A small contrastive audio-text model, trained from scratch: encoder arch preact_resnet.
Rows from block 3 of the audio encoder of a small contrastive audio-text model, named by matrix and row number. Rows with one number belong to one channel. Each number is 128 + 32 x the weight over its row's rms, rounded and kept within 0 to 255. All counts start at 0.
After each channel's rows are labels from the 100 clips, of 14976, where the channel reaches its highest value: "responds to" is what is common among them; "peak on" is the class under the peak. Only what is clearly more common there than usual is listed. The data: synthesised sound scenes: up to three everyday sounds over a background.
# convs0: first 3x3 conv (encoder.blocks.3.convs.0.weight, 128x128x3x3, each kernel summed), inputs 0-127
# convs1: second 3x3 conv (encoder.blocks.3.convs.1.weight, 128x128x3x3, transposed, each kernel summed), outputs 0-127

convs0.11 [110 109 140 154 122 110  92  83  70 123 139 134 141 147 160 134  92 132 145 106  83 137  65 127 107 171 151 176 124 136 125 119  84 124 182 141 139 116 135 103 130  89 145 154 154 109 124  77  82  88 200  85 119 152 131  95  70 105 147 162 123  90 130  78 126  96  48  92 154  44 151 129 102 114  88 117 142 124 150 150 127 174 125 101 107 132 119  97 134 177 118 112 114 100 128 107  68 188  74  95 113  82  88 143 152 178 114 131 151 120  66 120 163 160 113 184  63 127 110 135  64 150  61 152 115 100 123 110]
convs1.11 [135 136 160  94  79 168 139 148 157 141  78 166 145  89 162 116 162  83  96 213 143 142 128 104 133 124 149  92 152 149 107 126 107 118 104 134 130 117  79 122 124 108 111 163 130 202 114  83 187 126 146  89 173 120 151 132 167 131  85 102 111 123 135 132 159 189 137 169  90 149 159 110 104 141 128 197 101 158  99 166 164 134 135  86 112  90  71 183  83 134 168 121 156 106 111 108 111 101  98 116 141 147 146  69  71 143 192 144 138 162 160 118  71 145 182 119 135  97 150  75 137 180 112 126  49 172 141 145]
responds to: background: none; quiet level; bird chirping
peak on: bird chirping

convs0.121 [ 99 106 111 132 146 136 161 144 161  51 211 165 125  79  54 101 176 125 119 187 138 142 144 136 133 125 114  81 112 103 100 150  95 193 165  40 155 138 108 132 132 111 154 123 150 128 167 118 157 133 166 161 106 142 141 109 162 135 164 105 104  92 148 128 149  98 152 132 118 146 128  69 127  48 138 141 109 109 114 108 198 162 142 116 110 109 115 104 124 136 182 149 154 135 147 133 113 122  27 122 111 139  62 171 111 135 101  99 125 120 183 140 130  61 120  78 128  89 121 130 168 166 109 115 135 151 111  79]
convs1.121 [132 136 128 140 136 142  81 129 146 138 143 145 177  83 126 118 113 145 222 105 104 124 109 129 189 113 165  86 134 127 157 134 145 122  97 145 162  91 184 132  89 106 103  70 133 152 209 175 139 189 162 138  99 129  96 140 114 162 123 122 143 116 173 146  81 157  94  61 146  95 137 113 160 110 151 132 111 147 110 102 113 157  78 199 142 152 112 150 155 137  79 152 130 206 120 168 132 114 166 140 120 122  90 125 147 215 106 128 165 125  89  65 131 148 129 124 114 137  91 120  90 139 176  96  60 136 161 184]
responds to: reverberation; text has "reverberant"; laser zap; first sound: laser zap
peak on: laser zap

convs0.77 [138 170 110 151  77  73 152 103  81 131 180 177  96 170 197 168 126 118 135 121 132 141 162  83 149  73 133  99 155 154 133  31 187 143 133 129 137 110 111  92 132 158 105 116 138  73 146 109 132 147 147  86 185 125 105 163  84 125 126 145 168 100 123 167 137  94 109 135 102 109 138 113 126 100 112 155  91 186 187  97 190 103 138 101  91 132 134  82 102 138 115 176 111  57 133 151  98 137 149 105 144 137  98  95 146  86  57  95 118  86  98 111 129 124 156  63 121 124 135 136 198  89 155  92 130 139 114 120]
convs1.77 [ 75 122 140  97 147 124 109  66 116  83 141 124 102 188 138 132 136 138 145 161 142 128 184 186 144 180  98 138 145 140 159 109 152  98 165 171 128  92 177 110  99  85 155  93 106 106 151 151 108 176 120  88 172 132 140 150 171 137 165  73 166 100 119 144  52 105 126 105 183 106 166 149 130 210 118 103 133 113 183 146 125 138 160  69 155 160 104  86 114 139 155 108 110  80 178  93 123 105  66  84 124 144  83 177 113 189 108 117 119 119 127 141 157 156 122 174 112  66 113  92 120  80 137 112 164 112 110 155]
responds to: number of sounds: 1; meowing; first sound: meowing; background: none
peak on: meowing

convs0.69 [168 151 138 124  83  96 144 136  91 104 130 141 109 106 110 139  94 155 173 130 174 107 174 161 138 116 155 126 143 130 157 175 171  85  79 116  69  95 126 148 126 116  54  98 162 153 126  77 124 101  98 138  64 181 185 128  67  91 156  42 158 136 101  96 120  94 143 137 114 130  86 142 152  89 132 110 133 155 100 133 164 141 136 210 124 128 119  56 124  94  82  97 141  91 133 145  89  61 177 193  75 125 116 118  96 107 140 126 135 128 117  99 126 155 141 116 147 118 164 164 178 138 153  75 160 149  98 131]
convs1.69 [112 173 150 155 121 129 136 121 170 151 231 134 106 132 132 139 142 114 180  93 145 166 181 116 133 125 130 157 120 165 165 146  97 101 167  89 184  99 150  95 170 220 101  70  67 142 159  94 106 151 137 170 144 143 109 133 135 123 109 154 140 124 101  91  93 148 146 136 135 131 117  96 165 142 113 117 158 145 119 130 111 108 109 152 112 159 142 141  96 133  99 157 126 112  64 105 152 121 110 166 156 158 193 167 141 112  80 134 129 159 113 113 243 144 189  94 141 129 109 116 126 110 131  77  33 103 128 111]
responds to: reverberation; text has "reverberant"; text has "room"; fly buzzing
peak on: fly buzzing; car horn

convs0.38 [140 156  39 108 123 125 148 112  98  58 141 123  82  66 148 140 162 108 119  90 130 109 113 125  84 125 148 102 108 178 126 112 182 133 108 136 114  87 132 146 113 123 105 101 137 169  81 126 130  86 140 155 120 128 107 152 188 131 163  64 168 108  74 132 146 123  96 129  65 122 135 111 116 129 146 182 108  66  92 146 157 158 190 114 112 107 105  26 186 119 125 132 142 161 118 123 131 146 148 103 129 112 140 154 165 172 133 144 134  44  85  86 123 118 112 142 105 133 131 132 165 179 161  77 126 192  86  90]
convs1.38 [173 166 121 143 133 133 143 157 120 147  57 131 170 133  82 211 102 140 118 164 128 125 177 169 128 119 212 123 162 169  70 148 122 146 144 146 149  71 131 148  96 139 119 101 125 153 109 151 125 221 144 121 146 117 171  83 158 158  90 112 132 195 175 106 121 130 134  95 161 148 165 143 166 127 137 116 108 117  98 150 165 117 168 166 145 183 113 158 135 146 145 135 165 169 129  98 116 143 100 134  88 126 133 106 103 102  92 118 132  82  95  80  40  65 111 140 110 147 126 106 114 208 173 161 103 107 113 136]
responds to: bird chirping; first sound: bird chirping; laughter; first sound: laughter
peak on: laughter

convs0.79 [143 144  96 147 106  98 134 158  89 131 150 109 145 108 131 166 126 163 127 166 151 195 136 116 147  67 131 115 104 128  73 177 122  87 129 116 102  68  87 137  80 130  78 114 147 107  86 141 139 115 135 126 159 140 190 124 140 168 132 126 143 123 153 156  91 138 164 126 128  97  83 152  71 138 184  79 136 149 162 150 203 129  89 195 118  91 129 138 150 128 110 108 133 174 128  74  85 129 147 111 163 136 114  28  67 103 154 110  84 163 111  39 145  96 113 115  96 100 117 125 120  89 164  94 132 166 123 185]
convs1.79 [127 117 138 139 101 120 108  68 169 164 132 105 154 143 124 149 114 101 110 143 124  74 109 139 121  66 149 125 100 166 124  83 128 107  97 115  96 128 199 109 132 111  92 113 115 112 105 125  74 120 125 109 147  96 172 137  85  83 114  87 125 109 109  67 129 103 105 109 135 126 159 142 124 146  95 152 121  95 195 180 158 110 138 153  90 209 171 118  89 148  92 190 199 108 126 147 173  78  91 154 144 132 183 182 148 160 171 209 182 110 167 123 164 139 140 163 112 155 129  86 104 114 104 124  62 122  79  98]
responds to: background: none; coin spinning
peak on: coin spinning

convs0.74 [149  86  99 114 182 138  93 145 153  99 129 157  67 146 155 128 107 131 139 172 170 148 145 110 127  96 131 117 191  96 124  91  66 152 140 109 107  92 128  74  86 115 113 124 139 125  67 130 143 112 141 159 118 111 101 102 243 138 173 117 106 135  96  72 155  85 102  97 162 139 200 119 123 168 186 158 138 208 123 186 141 142 162 112 142 150 120 125 126 133 147 129 143 150 170  91  65 137 106 104 145 156 151  76  74  98 147  93 138 121 102 128  91  86  81 102 115 145  93 122 141 116 151  59 134 115 160 142]
convs1.74 [107 108 154 168  87 180 122 140 124  89 196 147 155 127 130 151 115 152 124 124 118 132 120 199 136 132 139  76 123 151 129 100 167 121 128 150  99  92 109 109  97 138 125  79 110 126 158 156 140 153 172 117 139  83 138 118 138 154 161 187 177 103 174 174 111 101 112 101 120 161  90 168 145 124  90 100  55 162 117 129 137 166 157 162 129 235  92  95 106 135 134 179 139 140 132  81  92 106 144 186 157  85 130 128 104 243 184 121 122 118 127 117 154 157 147 163 115 127 135  87 112 150 150 137 122 173  61  96]
responds to: laser zap; bird chirping; first sound: laser zap
peak on: laser zap

convs0.23 [130 156  75 155 125 121 168 176 148  95 103 177 101 143 138 205 123 171 137 132  95 148 154 102 107 140 139 148 108 169 148  79  94 124  77 125 138 100 111 168 145 126 102 135 131  82 127 112 151 163 192 129  72 124 215 178 138  93 131  91 150 123 163 143 134 108 117  73 117  52 128  80  80  54  91 124 115 114  96 103 131 133 119 137 132 129 156 115  89 185 124  62 146 154 102 127 121  64  88  76  86  40 152 132 107 126 102 112 135  87 122 138  90  93 156 176 157 100 132 129 146 152 134 135 154 105 153 137]
convs1.23 [127 129 147  77  93 151 106  68 142 122 201 157 133 178 124  68 181 156 114 123 141 156 123 140 164 128 153 151 143 185 170 133  98 142 112 119 117 123 166  98 119 187 168 147 162 151 114 140 146  88  98 103 156  78 103 130  99 118 147 129  90  87 120 184 102 179 166 116 116 132 108 109  89 129 161 139 148 157  71 176  69  73  61 144 117  57 104 134 127 107  50  73  92  87 108 138 102 148 167 183 122 110 130 180 167 118 111 107 100 155 166 145  69 124 126 112  97 153 130  89 101  94 124  89 136 115 121 116]
responds to: number of sounds: 1; background: none; beeping
peak on: beeping

convs0.18 [106 134 121 137 111 140 177 174 140 100  78 182 104 142 169 135 116 156  86 134 141 100 128 132 119 153 124 140 101 148 102 177 115 103 130  95 175 112 141 143 131 206  78 108  90 144 155 148 109 123 172  92 147 116 102  60 118 127  57 113 113 149 113  83 122 185 183 104  92 175 124 114 161 196 121 107 121 113 122  86 138  85 131 175 126 115 121 132 146 126 159  77 138 151 145 111 127 165  89 115 100 120  62 142 165 155  98 112 107 247 132 104 196 147  39 112 124  93 107 116 132 112 148 176 136 110 140 114]
convs1.18 [ 96 157 111 119 111 121 108 105 136 185  86 154  92 127  96  98  95 108  96  84 162  93  85  81 137  90 125 107 140 107  70  76 147 152 123 151 101 152 201 120 142 109 166 196 185 110 151  97 103 158 125 163 109  83 137  44 133  84 120 134  95  68 107 151 162 128 126 105 131 129  73 117  90 148 120 123 137 102 152 131 107 140  81 164 102 125  87 109  22 114  65 150 102 128 123 125 124 159 120  84 129 141 149  90 119 105 108 100 163 120 120 123 117 113 104  80 127 118 152  81 117 105 132  95 125 186 181 203]
responds to: background: none; number of sounds: 1; car horn; first sound: car horn
peak on: car horn

convs0.27 [142 149 117 127 120 172 125 126 180 132 112 122  97  94 130 153  95 122 154 107 142 101 135 119 138 122 135 130 183 114 117 131  54 124 118  99 143 124 113 135 141 111 109 129 154 140  41 134 143 132 116 111 187  73 115 114 167 114 102 107 162  77  91  62 142 117 170 124 117  88 158 139 155  83  88 208 118 142  80 131 124 152 150  77 112 152  87 155 150 119  97  98 115 154 137 145  84 200  49  83  79  81 167  94 122 148 177 162 104  66 139 136 170 117 203 167 123  65  91 127 144 127 123 112 106  82 111 172]
convs1.27 [ 88 161 135 144 110 142  84  97 123 103 116 132 120 174  72  91 161 175 186 140 160 163 154 154 141 196 143  94 158 150 164 125 125 166 126 146 156 165 123 115 106 140 130 139 168 128  84 102 172 106 175  75 187  81 119 134 117 119 187 117  88  96 152 131 119 154 101 144  57 162  54 109 106  98 129 162  97 147  52 136 159 158 104 176 154 111 164 162 114 184 124 122 152 167 160 186 130 110 115 138 118 161 110 121 162 104 125 132 127 162 143  78  55 104  77 123 163 127 100 125 198  95 149 144 169 144 144 120]
responds to: background: none; melody; door slam
peak on: melody

convs0.83 [129 158 148 127 134 118 134  96 121  50 176 120 161  89  88 120 106 128 129 172 128 120 109 120 163 119 122 160 175 114 120 121  99 124 119 114  87 119 112 111  75 136 148 116 130 165 138  98 106 157 118 227 138 180 119 185 101 139 120  89 149  86 127 104 114  85 170 117 140 165 107 125  92 163 120 134 210 184  92  63 135 134 118 167 113 161 109  90 194 118 146 177 167 127 132 132  32 113 214  74  91 162 110 132 130 174 114 160 153 141 141  84 106 108  98 165 151 139 127 120  84 126 108 140 107 150 172  93]
convs1.83 [144  86 141 172 162 144 173 140 129 135 138 170 179 196 119 134 182 130  74 104 147  82 224 134  58 114  99 144  51  96 125  88 129 115 141 147 142 124  84 100 145 138 122  76 134  69 108  59 108 105 105 145 140 114 101 173 117 137  73  75 142 200 120 115 127 173 134 126 116 159  78 141 133  91 121 124 158 136 145  99 124 172  75  99 145  95 126 141 139 147 130 156 113 118  91 102 113  85 189 140 146  99  96 102  99 122 133  85 156 149 112  86 144 168 134 123  84 148 131  92 113 105 139 152 111 132 144  47]
responds to: background: none; number of sounds: 1; meowing
peak on: meowing

convs0.90 [143 112 153 126 116 119 116 165 109 134 142  91 133 146 178 149 120 134 118 114  33 131 137 112 134 115 147  98 146 133 195 108 148 159  90 122 112 144 122 166  98  96 108 165 156 111 102 148 194 122 139 202 124  77 202 112 130  90 132 121 122 123 138 137 170 189 190 133 131 138  77 145  86 122 134 140 212 128  75 118  97 177  92 133 152  77 171 134  83 111  99  99 173 141 153 102 144  83 136 106 108 135 108 122 150  60 126 132  62  46 118 105 112 163 163 117 128 173 145 197 100 108 129 114 159 146 128  98]
convs1.90 [ 50 114 150 156 133 139 137 127 100  97 134 101 134  99 126 120 113 112 116 113 141  89  89 133 120 132 124  93 136 133  86  99 135 109 180 144 126 145 113 115 124 122  78  96 158  85  75 140  75 138  96 144 144 139 174 115  72 132 132 177  81  69  99 149 128 137 200 128 148 108 126 133 110 144 129 133 186 175 112 139  97  96 132 125 166 119 155 106 113 220  86 140 158 116 104 110 159 109  84  87 161  28 120 110  46  87 129  68 167  75 160 106 155 133 157 122 132 126 143  58 143 163 147 152 125 159  99  64]
responds to: number of sounds: 1; background: none; beeping; first sound: beeping
peak on: beeping; doorbell

convs0.62 [170 122 171 119 131 177 128 111  65 135 132 138 161  93 140 140 143 117 148 166 175 138 124  85 226 148 150 149 156 161 143  70 124 152 170 127 110 113 171 160 133 159 146 127 124 130 133 159 140 104 159  77 135 128 112  98  98 120 120 113 144 113  55 114 131  87 113 113 114 108 157 126 180 134 143 173  89  88  84 104  99  98 168  67 142 170  84  91 199  94 190 103  98 170 157  88 126 177  45 149 150 114 161  99 108 102 138  72 122 147 146  45 129 187 108 130 127 113 144 119 126  96 129  91 154 112 113 121]
convs1.62 [113 109 102 128 173  88 117 120 134 133 145 151 145 128  81 108 123 157  97 123 164 171 114 122 159 186 146 168 167 154 142 200 129 126 173 141 103 126  94 120  76 123 141 153 153 120 152 201 109  60 110 101 126 112  88 107 159  81 122 110 154  63 119 132 106 141 102 118 104 160 102 134 123 126  27  37 102  90 103 107 161 163 113 143 139 118 143 106 126  85 137 104 119 114 111 105 156 161 162 126 153 105 120  71 159 135 146 164 161  62 105 104  76 121 132 182  65 180 131 103 105 112 140 104 147 124 175 203]
responds to: laser zap; background: none; first sound: laser zap
peak on: laser zap

convs0.0 [113  97 106 145  68  83  27 113  62  93 113 137  99 115 176 100 220 157  91 128 115  83 113 111  66 119  95 104 149 127 121 175 135  64 103 116 134 104  99 146 133 130 153  86 137 118 153 155 149 111 136 168  99 192 104  97 140  73 131 141 172 101  99 120 174 151  99 159 130 167 112  89  76 129 145 107 155  97  93 171 202 148 124 145 112 111  65 131 152 151 112 160 112 124  99 131 117  96 115 196 130  89 123  90 138 139  98 112  98 182 123 119 129 166 141 161 131 121 159 133 128 144 189 109 142 158 167 139]
convs1.0 [ 80 146 111 168 112  58 122 149 133 120 149 145  98 110 104 105 134  78 168 157 108 133  68 153 148 124 160 116  94 154 136 116 111  88 133 149 142  86 162 114 126 160 207 158 136  96 126 199 137 105 115 136 143 151 109 109 135 189 147 129 119 116 109  99  67 109 120 125 187 102  84 116 120 111 135  97 121 125 179  92 171 161 154 141  93 183 164 153 146 155 113 239 177 119 130 125 106 116 159 167 134 107 122  93 133 105 188 112 152 134 124  96 115 140 129 162  81 212  73 131  96 126 167 125 100 181 160  72]
responds to: bird chirping; first sound: bird chirping; background: none
peak on: bird chirping

convs0.117 [147 127  72 129 201 157 111 233 135 158 103 165 136  96 127 114 159 110 140 165 148 126 101 162 129 114  90 159  85  92  96  92 130 162 131 124 179 176 127  95 124  60  83 119 195 126  98  84 167 138 146 108 131 103 140 144 148  96 146 144 106 158 130 159  55 119 132 131 102 154 114 111  99  53 149 119  82 112 103  78 163  97 142  97 146 138 145 171 112  79 181 108 105 184 130 127 185  81 187 166 166 148 126 147 103 100 124 120 133 123 109 103 115 131 160 142 133  96 102 141 164 137 157 142 173 202 147 134]
convs1.117 [133  83 142 131  96 147 136  56 128  99 141 109 145 127 136 128 131 154  92  91 132 167 135 131 113 134 122  61  96 130 177 109 204  97 109 156 125  89 129  75 163 129 144 122 128 162 118 120  87 126 128 138 162 161 179 162 115 190 199 229 137 100 106 150 122 113 125 114  98 150 132 137 116 119 138 132 115 113 131 122 144 159 187 111 171 117  93 114 116 161  55 118 131 154 203 153 158  77  70  79 107 102 122 110 120 112 154 131 125 125 138 130  46 123  92 150 106 107  78 180 115 161 155 122 161 117  93  43]
responds to: background: none; melody; beeping
peak on: melody

convs0.68 [ 80 106  98 149  85  58 134 141 164 108 196  91 109  53 120 136  96 131 177 131 126 132 178 157 144  80 165 136 167 152 115 144 150  63 115 129 103 130  94 124 166 124 149  82 108 162  96 123 140 131 181 138 147 120 123 121  51 129 141 154  85 134 123 167 144  77 115  94  87 155 124  98 110 121 142 127 141 111 106 103 172 139 114 129 115  90 149 133  24 159  58  91 105 159 125  80 194  80  86 134 139 146 155 117 155 155 124 137  99  59 128 118 115  66 128 134 127 173  94 111 155 122 101 103 161 123 110  86]
convs1.68 [180  78 153 108 154  90  99  71 105 167  86 110 121  48 100  97 172 129 101  99 139 179 108 135 152  78 111 154 147 129 138 112 149 136 131 120 175  79  82 127 120  86 105 121 122 124  61  51 122 117  87 106 124 119  94 124  93  97 153 144 122 162 108  90 146 144 165 184 164 103 153 118 165 135 118 172 151  77 133 137 125  95 219 128 121 172 119 144 187 104 122 122 136 118 137  92 123 148 145 125 141 162 167 104 117 182 137 146 181 129 188 122 193 147 133 163 108  49 112 102 176 104 109 104 110 102 110 155]
responds to: reverberation; text has "room"; text has "reverberant"; howling
peak on: howling

convs0.9 [106 103  74 124 138  79 136  95  94 139 135  89 125 119  96 150  98 161 120  77 168 132  89 137 119 141 109 135 147 132 106 128 170 116 154 132 136 117  94 137 150 105 116  58 135 125 165 137 144 101 168 152  78 145 189 109  62  72  97 105 167 120 152 141  94  41  66 128  85 143  60 172 112 113 107 115 115 152 110 115 115 187  74 121 129 158 165  76  87 194  92 142  89  38 137  80 124 140 101 146 150 102 121 140 158 157 148 144 133 125 140 154  85 145 132 135 137 133 119 118 218  98 111 140 168  85 146 148]
convs1.9 [157 194  90 224 103 110 138 182 122 153 142 111 152 177 145 143 106  92 151 117  86 121 112 140 101 146 126 155  71 136  88 181 137 175 135 130  90 116  80  89 119 103 148 200 176 127 118 135 108 136 103 133 106  98 113 127 149 118 129 130 155 121 150 112 153 189 117 133 175 161 137 121  94 174 163 111 114 168 123 122 117 120 185 127  79  64 158 125 118 116 167 141 129 111  86 156 128 157 157 203 152 207 191  67 126 146 142 164 187 105 143 117 145 105 127 143 172  82 136  87 115 128 100 166  88 123 106 169]
responds to: quiet level; background: none; drum roll
peak on: drum roll

convs0.20 [142 148 121 110 150 136 185  86 104 154 123 129 182  95 124 116  89 150  98 131 174 117 122 109 107 118  97  95 174 130 184  71 197 166  97 100 123 147 121 100 133 152  84  80 167  99 149 136 151 132 172 131 122 111 186 145 190 110 189 118 132 134 113 124  62 144 188 119 123 123 103  39 116 128 165  75  89 133  81  96 151 141 137 125 146  98 104  71  99 161  93 121 100 125 113 116  99 128 135 143 157  51 161  94  88 116 140 185 106 114 142  78 138  88 126 153  83  59 152 153  96 143 131 170 114  97 115  85]
convs1.20 [163 190 163 109 188 160 142 165 146 107 185 165 170 165 154 185 123 129 131 100 109 117 136 155 122 167 162 154 100 100 122  85  93 144 147 166 185 143 123 121 121 180 137 144 130  91 134 113 134 130 103 126 125 129  94 153 130  84  86 135  90 101  96 166 135 148 108 110  96 133 108 142 101  97 132 130 125 135 177 140 193 144 115 134 157 222 119 155 134 185 186 124  69 161 120 141  80 151 121 158 136 116 190 114 166 115 181 231 142 162 157 116 115 114 175 133 186 138  87  95 140 161 132 184 124 127 169 142]
responds to: quiet level; background: none; laughter
peak on: laughter

convs0.115 [169 161 125 111 124 163 146 106 107 212 101 155 154  96 146 172 164 155 156 135  67 139 116  94 101 114 106 100  69 155 140 110 131 107 130 110 100 119 171  97  84 139 112 121  94  87 182 158 159 112 112  80  81 118  90 128 155 163 110  83 148  87 152 124  79 112  81 131 168 135 145  85 135 116 112  69 149 106  97 103 181 160 139  91 156 172  97 110 156  83 134 103 141 118 117 172 128 119 216 135 185 127 218 143  60 178 103 145 155 170 135  75 101 129 107 125 132 102 136 176 120  93 142 123 112 134 109  97]
convs1.115 [101 164  80 103 107 117  73 119 124 161  55  89 119 129  81 165 138 125 147 143  83  94  85 135 148 182 133 114 113 129  86 128  86 120 115  71 101 139 177 109  88 143 176 115 156 118 114 124 117 101  77 137 120 117 112 147 139 184 121  95  98 142  74  70 104 168 123 140 132 132 138 100 200 105 146  98 173 106 112  80 157 138 213  95 158 134 141 120 135 177 161 167 130 157 190 115 113 181 129 134  74 108 163 104 141  97 136 106 132 147 153  41 163 110 141  96  96  78 132  84 164  80 132 152 110 167 104 149]
responds to: bird chirping; background: none; first sound: bird chirping
peak on: bird chirping

convs0.59 [108  94 140 124 134 117 124 167 139 113  77 125 131 115 124 158 111 139 109 159  66 119 125 107 133 161 106 176 126 151 109 143 167 132 113 119 113  98 124 138 130 155 170 136  92 116 136  88 130 182 173 112  81  90 159 129  96 135 199 135 154 113 105 102  89 127 127 147 233  94 152  85 105 109 186 133 106  92  72 126 107 107 177 118  83 109 124 120  98 202 168 145 152 173 152 130 169 169  77 153  58 149 135 151 155 113 125 136 100 198 155  98 165 122 109 149 118  90 102  93 116 189 158 154 225 161 136 131]
convs1.59 [ 78 101 152  93 201 117 127 107 140 114 142 116  97 136  90  80  68 138 134 169 159  84  69 106  83  93  92  91 194 145 172 171 122 154 147 118 159 139  80 188 117 141 123  81 140 165 127 132  90  39 105  78 114 148 114 128 118 131  75 135  94 115 122  98  86 141  97 118  72 158 110  89 143 116 103 110 151  69 175  97  92 124 200 118 118 103 111 108 115 118 119 109 110 120 148 192 113 186 155 151  98  94 166  73 162 113 114 116 163 178 119 138 124 169 109 132 140  79 107 165 138 135 135 153 123 113 165 106]
responds to: background: none; water drop; beeping
peak on: water drop

convs0.75 [ 97 135 137 102 131 129 145 166 183 154 187 138 119  62 180 118 137 115 118 217 112 164 130 106 117  97 138 140 101 148 134 114  79  67 131 109  71  80 101 189 103  61 141 160  98 140 105 166 146 150 159 168 123 111 102 135  88 104 148 152 117  96 118 129 147 135 132  58 116 107 134 147 117 160  57 127 153 123 132 142 130 149  99 104 137 164 110 152  44 124  76  62 130 124 149 145 168 152  88 171  83 152 121 119  99 118 104 132 109 106  97 141 142  90  95 131 121 125 192 118  99  58 128 129  71 114  84  74]
convs1.75 [146 121 120 116  97 158  98 110 115  85  55 157  92  86 177 123 177 153 217 133 123 165 128 177 102 152 176 192 157 141 134 179 116 119  66 111 147  66 160 153 131  36 111  71 140 132 105 111 127 150 160  95 116 149 157 114 137 141 103 164 114 156 114 131 155 137 179 125 128 110 117  85 144 120 106 148 150 113 101 128 176 121 149 122 143  96 100 170 108 134  84  85 112 115 177 132 168 166 119  65 117  90 198 120 155 132 113 133 117 147 177 155 175 145 114 101 100  62  67 156 156 110 134 116 140 167 113 144]
responds to: meowing
peak on: meowing

convs0.98 [114  91 105  92  79 109 128 140 164 108  67 135 110 135 126  99 125 159 172 116 158 118 168 103 128 119 151 123 130 159 132 121  95  98 107  99 118  71 172  66 145 114 121 155 122  97 114 120 133 208  90 165 164 121 115  81  55  76 109 106 155  77 169 111 118 102 117 147 138 125 169 165  83 131 106 153 125 148  24 153 101 198 201 156  71  85  90 150  99 161 142  86 106 104 111 150  31 128 110 128 109  99 113 103  97 141 148 173 123 152 122 104  76 168 128 121 123 138 115 145 126 117 159 102 152 116 122 149]
convs1.98 [130 147 140 143 189 149 155  67 151 171 133 154 119  87 113  74 234 142  97 133 151  97 103 107 114 104 103 125  81 104 118 148 143 156 184 102  90 121 156 128  99 119 113 118 141 180  62 134 128 102 145  97 143 108  69  92 160 169 148 164 115 136 152 179 157 132 104  97  91 129 160 120 150  60 113 156 132 127 100 131 100  71 142 112 176  21 106  99 117 118  85 110  81 127  89 156 111 103 142 105 111  70 104 123 139  97 120 126 121 194 118 119 137 115 132 138 114 125 160  96 105 108 107  89 107 174 136  54]
responds to: number of sounds: 1; background: none; door slam; first sound: door slam
peak on: door slam

convs0.106 [112 112 162 149 164 128 182 120 148  66 159 166 115  81 114 125 142 136 141 100 112  44 111 115 119 135  79 153 122  51 139 102 152 130  85 128 145 127 190 118 138  96  52 132 158 135 103 125  85  66  74 179  85 174  96 110  93 105 136 110 101 150  80 173 111 109 119 149 109 164  87 119 130 160 123  98  91  95 182 170 104  79 134 109 102 115  96 136 127 122 111 126 186 134  96 145 135 141 185 117 139 129 163 108  81 138 113 114 135  93 122 156  91 115 136 147 126 135 117  91 143 193 125 152 158  17 111 142]
convs1.106 [ 95 127 131 141 165 198 109 130 146 158 171 129 125  20 148  86 208 126 114 138 174 147 117 126  68 105 122 116 130 125 141  98 122 194 156 117 102 137 175 116 113 115  97 146 142 215  92 117  92  94 163  87 117 117 132  89 143 108 116 215 123 151 145 165 153 157 125 110 111 132 162 101  93  87 120 141  91 141 145 156 110  95 181 121 165  48 115 100 128 149 110 102  82 140 104 152 104  87 117 122 156 102  74  89  94 120  92 154 160 156 112 112  72 138 132 129  81 115 129 124 132  62 103 115  97 120 151  98]
responds to: number of sounds: 1; background: none; spray hiss; first sound: spray hiss
peak on: spray hiss

convs0.70 [150 166 133 140 118 122 137 160 113 165 189 130 112  94 148 178 117 172 121 107 144 135 133 131 135  96 176 161 134  98 102 183 138  37 137 185  47  96 106 123  93 136 100  86 149 137  90 101  95  94 105 177  97 121 113  73  70 134 130 121 144 168  84 149 141  90 110 123 152 102 134 149 110 152 166 153 150 199 108 136  89 168 128 202 117 104 115  78  79 127 101 160  89 113  99  80  87 104 197 142 105 134 105 134  80 108 185 131 115 129  90 149  91  80  96 158 111 126 107  98 177 121 117 116 163 118  92 118]
convs1.70 [164 158 145 163  85 154 151 168 115 136 188 164 104 133 136 115 149 113 118  99 130 122 162 146 111 104  67 126 156 159 130  83 129 140  77 154 123 110 125 113 148 179 105 117  95 117 143 119 109 164 165 141 135 157 185 150 116 100 162 157 140 146 146 101  99 113 113 133 144 142 126  59 152 158  57 112 120  63  93 134 180 165  84 100  93 149 146 121 134 119 155 137 143 112  95  94 106 124 124 201  87 180 208 167 137 128 117 176 149 129  89 107 211 117 192  85 151 131  92 140 220 133  78 106  80 100 134 121]
responds to: reverberation; text has "room"; text has "reverberant"; mooing
peak on: mooing; fly buzzing